config = dict(
    arch='convmixer',
    crop_scale_min=0.3,
    translate=0.12,
    activation='celu',
    kernel_size=7,
    widths=[192],
    init='small_normal',
    optimizer='soap',
    beta2=0.999,
    beta1=0.95,
    precondition_frequency=50,
    adamw_lr_other_params=0.00079,
    grad_clip=3.0,
)
Rows from block 3, named by matrix and row number. Each number is 128 + 24 x the weight over its row's rms, rounded and kept within 0 to 255. All counts start at 0. Numbers have three digits each. After the name is the row's rms in percent of the matrix's.
# pw: pointwise conv (model.blocks.3.pw.weight, 192x192x1x1), inputs 0-95
pw.7 088:104123112110095118121114141062100108122129148152126136156116147151147168142139153153129110134120113105138128188130110100144153111178138122139144118146132134169148138110135148128156143122129122146102129130124122134130128123140149101104125149137133101088137122143142094174074134119135109155
pw.8 089:129075161121116107167141122137075116157116124135174102145120174118145118127121130109116115139147128111122139158115184106098124145169143114125093149094118143150129118170123113122213154151164093111137104152118151126156121133143153127119113100144186095110109125074115142151090118140118153133
pw.9 100:108118134120113045182129244143141121148160106114156163120121153184147165144123118121127121078107099110127154132147162134079115169099090152116122121126106112128124146137102116124127162125137110136129094131133159145136138139081113134115142151139151106141132138138125145136111131110171144123
pw.10 097:087128096122150089095133083158095152126143104123112141168110098131137111118121154135202117158133107125135135126118151136129101116096121149100107098106094158088128135094177167139085151126113131145154138122054155130088129141085166153144114112144141134155150142147087152143133162103146129136
pw.11 089:153109127100131131132113131100069131087141110115137146186121140150117093124153129135175101131140161128116121115102152120119092145119133126123142166151134113102125127180186149144154098118134159109155091182131127089096088140180145148116154112129108128136127129103101123142118135104127148104
pw.12 113:113149124177120141078081118122095095117110113109120117114115146115099164159138117151143111118149118108131124107147115121116109112109171115214171155124141117166109126213091133108113080133114138138090138145102104163142129097152125114110123146123153153151142099113105169119142161114110167142
pw.13 112:148119133126127133125130176157119217137115137145101100085128119111147149145108143130135101134130126142139145114135114138160121113152125118136145153143079133138104107117092152130125143110165129107116103142073136110102137093150098129154143128135145144155115128159098139133110153101149117130
pw.14 116:157116148144076124119115125133128165116140149125128109127093110138163136142120110135139080106132134149144104131152058119147119146127135124123120152097163114150091126127087132131142124084153157111103101104133117084137147102135101114179146125136134083121118103204113091126207151103138110137
pw.15 096:105142143150150177114137139112122107152128132137111113160124107128115078109128159119109140142155132105121110114133137144128151127122151129166127128133093145158111113124105115131122173096130136137115113129144135124134155144137110137097156112118143186123154162115128072121124090120118139105
pw.16 103:140131166072104129143088107098135133068155127140137132134121084184152118061114112110110113142139113111160132136126076118123105153095098099128100141132122128130153184150083186153144182121101117144092130133139148092124115118139120159124132140145113133123110126155133120140078123161132116153
pw.17 098:084093100149077119146133114110062106161093087125118127183107131144124130110149163186114097125129134098122127128121119092102148129108130140125112086131159098124095122086083141103156149138122099123120115133101095116128115103148162120118143113108083110114123119099116129123083156128126113130
pw.18 132:107122163153109132155127150104128130135109155131108127136103124125112142162122127131107152118128112094133139129080121147131140110122114124125127116136112104135122175087142158127131143118105122111097119153100128096108146119130119096098150116139128130099130123161148129091087090115119137144
pw.19 098:129097079127161114121101133127090116134118091142154086164146129154144144097115158126164124149113088148163166115107151111164021121131091142131126107128101110126113135129116071118139144158176148154175086133118141147117148150158156113190100099109122118151097121124154158130096154128127122099
pw.20 097:187093137136113136173084093115100138119152087141119103149119143130140127094157113120130096078105103065093114161128102099152103089104150101132101112108127141130169133126097122137171119126186118128111130133136139149130183123110139139143120165109140112123140136113145123124130114242144148115
pw.21 099:088126077121118148159087165134142105174121135135094167137159155148155157137159152129137074136100155109118113120130129172140122133131120082124083090139138128128114118124101116092124198131101090093140159121120157135150160133146145134110103142098158127093136158130108110106132137119098154121
pw.22 087:128094138099139122164143126121132115149119114105149099127106132107131043146143097172107138117118127135139108112165139117139131123087120116128147104132115124136144117137137160133159141141118120128142125141114127136156147122120136125112111089144135120119082117127144115071125126114145129139
pw.23 105:147109127134114136113158093130146137110148138170108089139162096106134155099133134116121072149087065099137130166139076110169137104131131127161100110086146108095127147083141097097119118122170127116131124113103106223128108125111150137155082148108149096155123135145110161107152154140109080083
pw.24 087:107125101110157119129114120101108112138174129144143121137135154152099116110164023165109131144091156118108129163179131133123122123138140124145120115105140135075143148116144051133171150146097148152124121122157114138151146154147113132121114122114142111087105133142129122123121121140118136146
pw.25 101:139107178175108116143079144130099127141164155132179143084144129185177105128154119112149156089132097129134155144122090113123139144161127120160124141130111145151124112154105119107128209116115146131132092138116142107094152137146117099142143120149136136109147140151100110112128112210123138114
pw.26 106:135092172155124154196103130128149153175156164150145153103140136130142111152099113107128125072104102121131113122167158139128149123128119126135124123122124147124140143150136123130115190136148122123119135133121168115092136113168145138178115135179163116174143119130106148119124080192083178094
pw.27 097:123141171147149115070134091108108081144128097136098119166158113133122093132171118113125126112111123095147133116117105122136116125100130123150120209108143109143141142180127124124176163101108174104102098124167103155120120077148108100137087138127214109130121112106075143106120135111125130137
pw.28 105:146120105122122145185089119116144180085148139096128108133079109128130106126115125142144133134110108136143146153108105144076121124149105146117120144117124108133099132102129137109141130118116133120167114151132136136139127127125130142120126135122088119120115117121100146138124146142143151155
pw.29 095:144130091103105142138157125137162112128108168155103136135112131101109099123095124135124119176114146110083138147142111124167128091137106127111121154142119090129129149105144170122107164142121177151188108097119145121115170104065140116136162109150131117074155155125132131127141146176134128159
pw.30 094:164113162095150097189129121149164148152110105128123130134119147163079159124160110114093111122122127094119174123139096123128131125139144117131112087110125153104141125092152105091148122108148069078095178113129158147161171115113123169155136157100144126126114163110157154156098152162124148125
pw.31 098:126125128130134108151108165122175129123106099095087048150098142159149118109128136118170085145147164151121149156104137105162136185122128141088130137146124093153148120185127127143156158124124118168072131145157106134130156136194149146098132092126121152127135117110119134118132145132165114081
pw.32 086:166146099163133108099086148137144145133137136094125128124109141120159124122112104156130171166151091151149109114151123117144114097133115096139110097128115112102169120138121114124114138142136122163123113139058126134110127136109121080115175164144132160111091120148174125138179149132131103143
pw.33 112:108095129108107126161135127108124152085097145117093098099069112138140164162114145157116137130137126150120099093086129106138124126150098135126115090129144108141135142065130120144166118136163148131098127126150143111134146086093138136162117114121077108098125147116131108080137148068088130114
pw.34 099:115087110116112107179141126117128141161102123129102164146121148120149131125079110142146150157139147142127089125102150104142106205135108155093059119089160103168107116181110121140115079119159121126116112144118128106106111136131143100142087110128170081147112156112150125124089133193105129141
pw.35 095:092138132136128128110107105131110159131126125102140099122117161155075131083167126134112126136101118124142144140111148125091133097143173103153171107102089139133100124152109113110209109109133089106140135094124102126174156130160127134120120113144130119093124132117103077128138108112124096139
pw.36 095:126094155081174100139109104158166114183136112137167134092117155128136141136109122090156112152121122090079148155114153112150082119145095130119130109116122146142111158132140107140165125153150137099124120131156098176113155154112149143160125097156135139114154134165105135090108124107154119083
pw.37 100:087175146121126129116138100144145149182113158144112129102104159131078170128130130126125147120150141123134101185131124103168139094105168114118116088191092101110139113126060163145171167115148042123130144142119106137166126090137129126132143116155130139078130114121113106115144121116118099151
pw.38 095:110137099114111121103137092136114139201161119094128136161110117088106150082135132145144118139097121129116125125135124106073153095156130160137134129129131108154113119100104104137120128119129097118085145108108088126109113140114145152088166107114091137127147163128125107148119128190116131102
pw.39 089:113124101160111190133084165154126105118116147163130092091099139136124155149123119143089092123132120121128118148119125134114152108140113150123114113082143133117099136097133113153103136119118093090115198157108139054137114097126172116120103194077120129150151119142129110097154132095125122158
pw.40 090:095111108138126097130135143073110173126133118112138126162156126150122094146095158122120126136086124139116123136116158115094132129135104176135105157114127189117167093145113056177138133149089123082154102127130140109160130141155101109164108124130126144145120126172134125127114128132135170093
pw.41 091:102137103131138126129129120153109126116133144080162146110147126140117154113143160013165117152168113134134159128051142119100164132165128156107141083124110097129122106117125149132141097126104109154136117104126139145144151112137134120124151126132117147112130099130123111179091160119123114147
pw.42 103:154117121102144137132122151191133114118110115105099129147107105125138084104163136105197116144136134142148124124104154119121148100036108086120148115124113118135169141097150101100140110108114150134157145082143123100108144133136147085162120114109122132118173142159145148151082145126132140123
pw.43 101:188096188100109128176112124108122134073222144140158135129112111156125097100155122137114087104091093128135131120131086140162118106114120151123156130117132134134116102115149113092110101109140183101134156099134123144131132113133123108150162132111127125152099141121088134103124116166133170115
pw.44 106:112129152052123120077123132116086114118162140096160116111123132118098136126139120108113114154104145124131149139112176101164118124130137173110111162133133199121129131122091175118109144111091193159118124126107117148141147115107118147147177121126115117100110089097126086113147125145138122161
pw.45 092:130119097090120111147101125169153132098143141113150119106121138086138158148141140142154116122168118140168158123149099118133150124222139125102093144127172133150084131120134095081143130121146069154153169101096123128138124149117148167127187170119124140134160155123152112121120145139152140111
pw.46 105:124139138111104139080166106122121139134119118120121145148127119140124174104095126124155161155142125129112088099121116131155125113159120133131122136125146182147144112086119114159169091160129129118115121123137081143090110147108138110139123149184099087126094148119126131144123139099111127109
pw.47 091:128157152130123151115142119125120111074127150121088101109107129122051144099134125148108093158131109134126133135146103133146129128137140107137114112136094094132130080114178176120158060170138068090121145170096137134126107110141144130147090142124117107120148166155162168130094123109133164099
pw.48 104:122130091107180116081122126140117148118120116180105135134136094121138146103143138070136106136148128139132102153148105120161117095137129138143107107109135191122152139114141080142161088133155118116133119123150135145127158127118155148139112105150113110103118094061133185137122120069140115112
pw.49 103:152115111124130072153128129102125136152099122143122130150106152120152125120059109074130155127107135114120071089103172096214134163095086132090100118111163139167099124120117150130200122140120105145081129156131122167060132143125090089145143142137121117196119140124110138137153166170140140127
pw.50 088:102131106138140109152145098143104124131124125127122115125147134138123195140134115156049092138154139093163125112121128146140131139112126108101140111169131130143176119127110142115122116145114122140128131122131133138117133109122156147155141129127154131114116154116186134129110127104122124142
pw.51 095:186098162098136153123124118125111114111098126162126107144114112159119144103136120130161140130117157088113148159126120112154157148150165098161172144127138138116113110134099118132122114123194077078091143100140129071118149075145125099161161125130102135161142130184136096098119151181095113164
pw.52 097:165094126159139108145147113088126122082137163130104135134131109153102117140090145155133139128140128118134084141104147137123122123109128117137114170140127120153106154240095087138159118152117162160142138130134143095071110101123109090113116108170058098129132153115122125145125118147155124162
pw.53 099:088161113128149108106146118114100133150111099131104113128134155110139127216102164114130134125127120113131143105122091129107153102126115098149141119098113119129159135095128164114115140122096155136162126119123122156087136123146110104129093148128134106101117121139130109082118110105122113126
pw.54 105:096132119160120145104103170135109156162153132095138109095131112119142141108117108110153125116125158105095116119129137162141138091103168129137110124102109155173117175128117119110190160118162123157092150122135109123139175094117094140132200093124143125095115127120110112118140149097133127128
pw.55 089:081140097131137143131094124138114121110130142162082128138116132093097145210131171104119127162120124120141131096163127121089124073124126116139142141139118146099140134158130155092127145123092169129103135129115104112130120119167103129124141131091137124177147156104157103111120133096128127116
pw.56 097:116133116091135168150146112142140158174149108135104097080119141088106128156109117109093136156121113085110110129128162137188120121147113129104107094123110148149112132143088161129166155125157107146129139087147110105136114147110158153150125118111121112112138099157148131132118082097111109098
pw.57 090:104094082120128141106139122147122176173126131149109158118114126133141150096125110109153137141114137098119168096108130092166129143144180122136143100143130150135137139148112120100181114145144122096126102137128112091139168170158143153153123106142085116173138119136107164118106155107123139125
pw.58 118:096089120132136128153148119129104138128113127162090155088127142148111160075139126107120105128127147111139128165149174118175147173142142150144161146120132121130126170108098103128135064148132129106099128130115103096116159125139146085168140127111134137131139139145122122116116126151126120162
pw.59 099:130121138045113131132125132139115154098147100107168119142098129115120142060146116132164118120125141154136141122103134125082132148124128164106114129134118139138121158118077139112122110109134096148118132113171140160120138100125096139136143115155119128106140112136153118132107133071192087153
pw.60 104:091157143162098132110100114125139143104146183137081090128134115110155130221112156128131100173116138081168125137125144140120094109132092141126139137115129062146134146104119147092155167104086185142134160123133145110104153128121128101119167118099129133096169141173107099114160122110095114132
pw.61 105:125096234131138106180083140117122122130137149153147116122147124110185111124167105150132142115097118091124111118121132115139081117135091111110075119096127130150137164116134115087183143075143121159128090126132100134119122116130119156098111114123165122111156151100105124094125148204133132134
pw.62 101:111164127098121111118118128119188128078107124113113081160145123163113141149095102149125142152121117125146158126161121127127112114147117148145103123124151122109095117155128121128092116096088182113096136220125126144117136120139118150138135105130146143131164123127126110107113136131114152134
pw.63 098:127131107130150119073122107154111134110131094144103119126131120147090143131113152132102100119130142129138134132113145139144133100124165172098145174158131153133147139160173141174144178144110137074143136155098089046108135106142134123175185156119148098104138069121137140138101111054114181119
pw.64 109:132137096135149111121084118142127128151141108141102095152135117086115132135092106112121151116119127130105141121127131126169100162122115097147141140137117125158106095172095125122117169138092115120134122124091107108081132107140124103145132102110162137139129128144113114119134141146217098104
pw.65 092:152126114135106100115122025124145140139128119123159146126090119112106121132152130114141133151150139072101123097134127102131116102116108099104040096128118116147133119146118140131185108132102110126137104133114048124156135115150108150134155115151113143094142133130139106125143144139125101113
pw.66 096:114116135094121092098109129169125187133119089113165128106155178173106109111127139108120147182121166132153160116121127121086133131144150106108119133199115105136119125123148139127149132143094071118102144158115097164110135127077171141118156123132146115078123122112100114155108141126137170112
pw.67 102:090187055097102143172132124140129100148144119134098097124150123135118174128121129138119140168127078099152143139145138152158182149144128125134120163112147107112155095126123113138136110125125131119127132123120134133153149149099137117126141156138128110133129126118124137116106122138096158131
pw.68 095:101082131177134120100112135125126140152113123120183146103110129172121107127135126128126145113156120106103148137134186102124124110135132098094102091142127111126163133097148131045154094129047096134130147161118133171146140110132130076106123104133119128109135142102101093131122125171105111130
pw.69 094:127131126094136106132120060129113101132131097133109111150128139142083136101152128104143126139129095116135108158110132088165124108136128131110098110103158139122110131142126084095126128109093120099125134119184139121122108159124133093130113150146151094093088136109186115131106159149103110142
pw.70 095:159084115145137122130107112160113126082114154070136091123136150153108151113188148130139091138091151113107137136155073096097147143130133127105165095135155138126092114107154068111172095163166083177129159124127139118137113103134128151100108159115147136107131130112115101128139130127143109183
pw.71 103:077124142133114143101148127123108126156104152141085104115158116140111127096075131122132110148123126106131143116109143121178131157132163059159132140100102139126151145199137117105151166102146123115142148100088159114134136127078139106150149110141154142152127127157102103093091151148181115112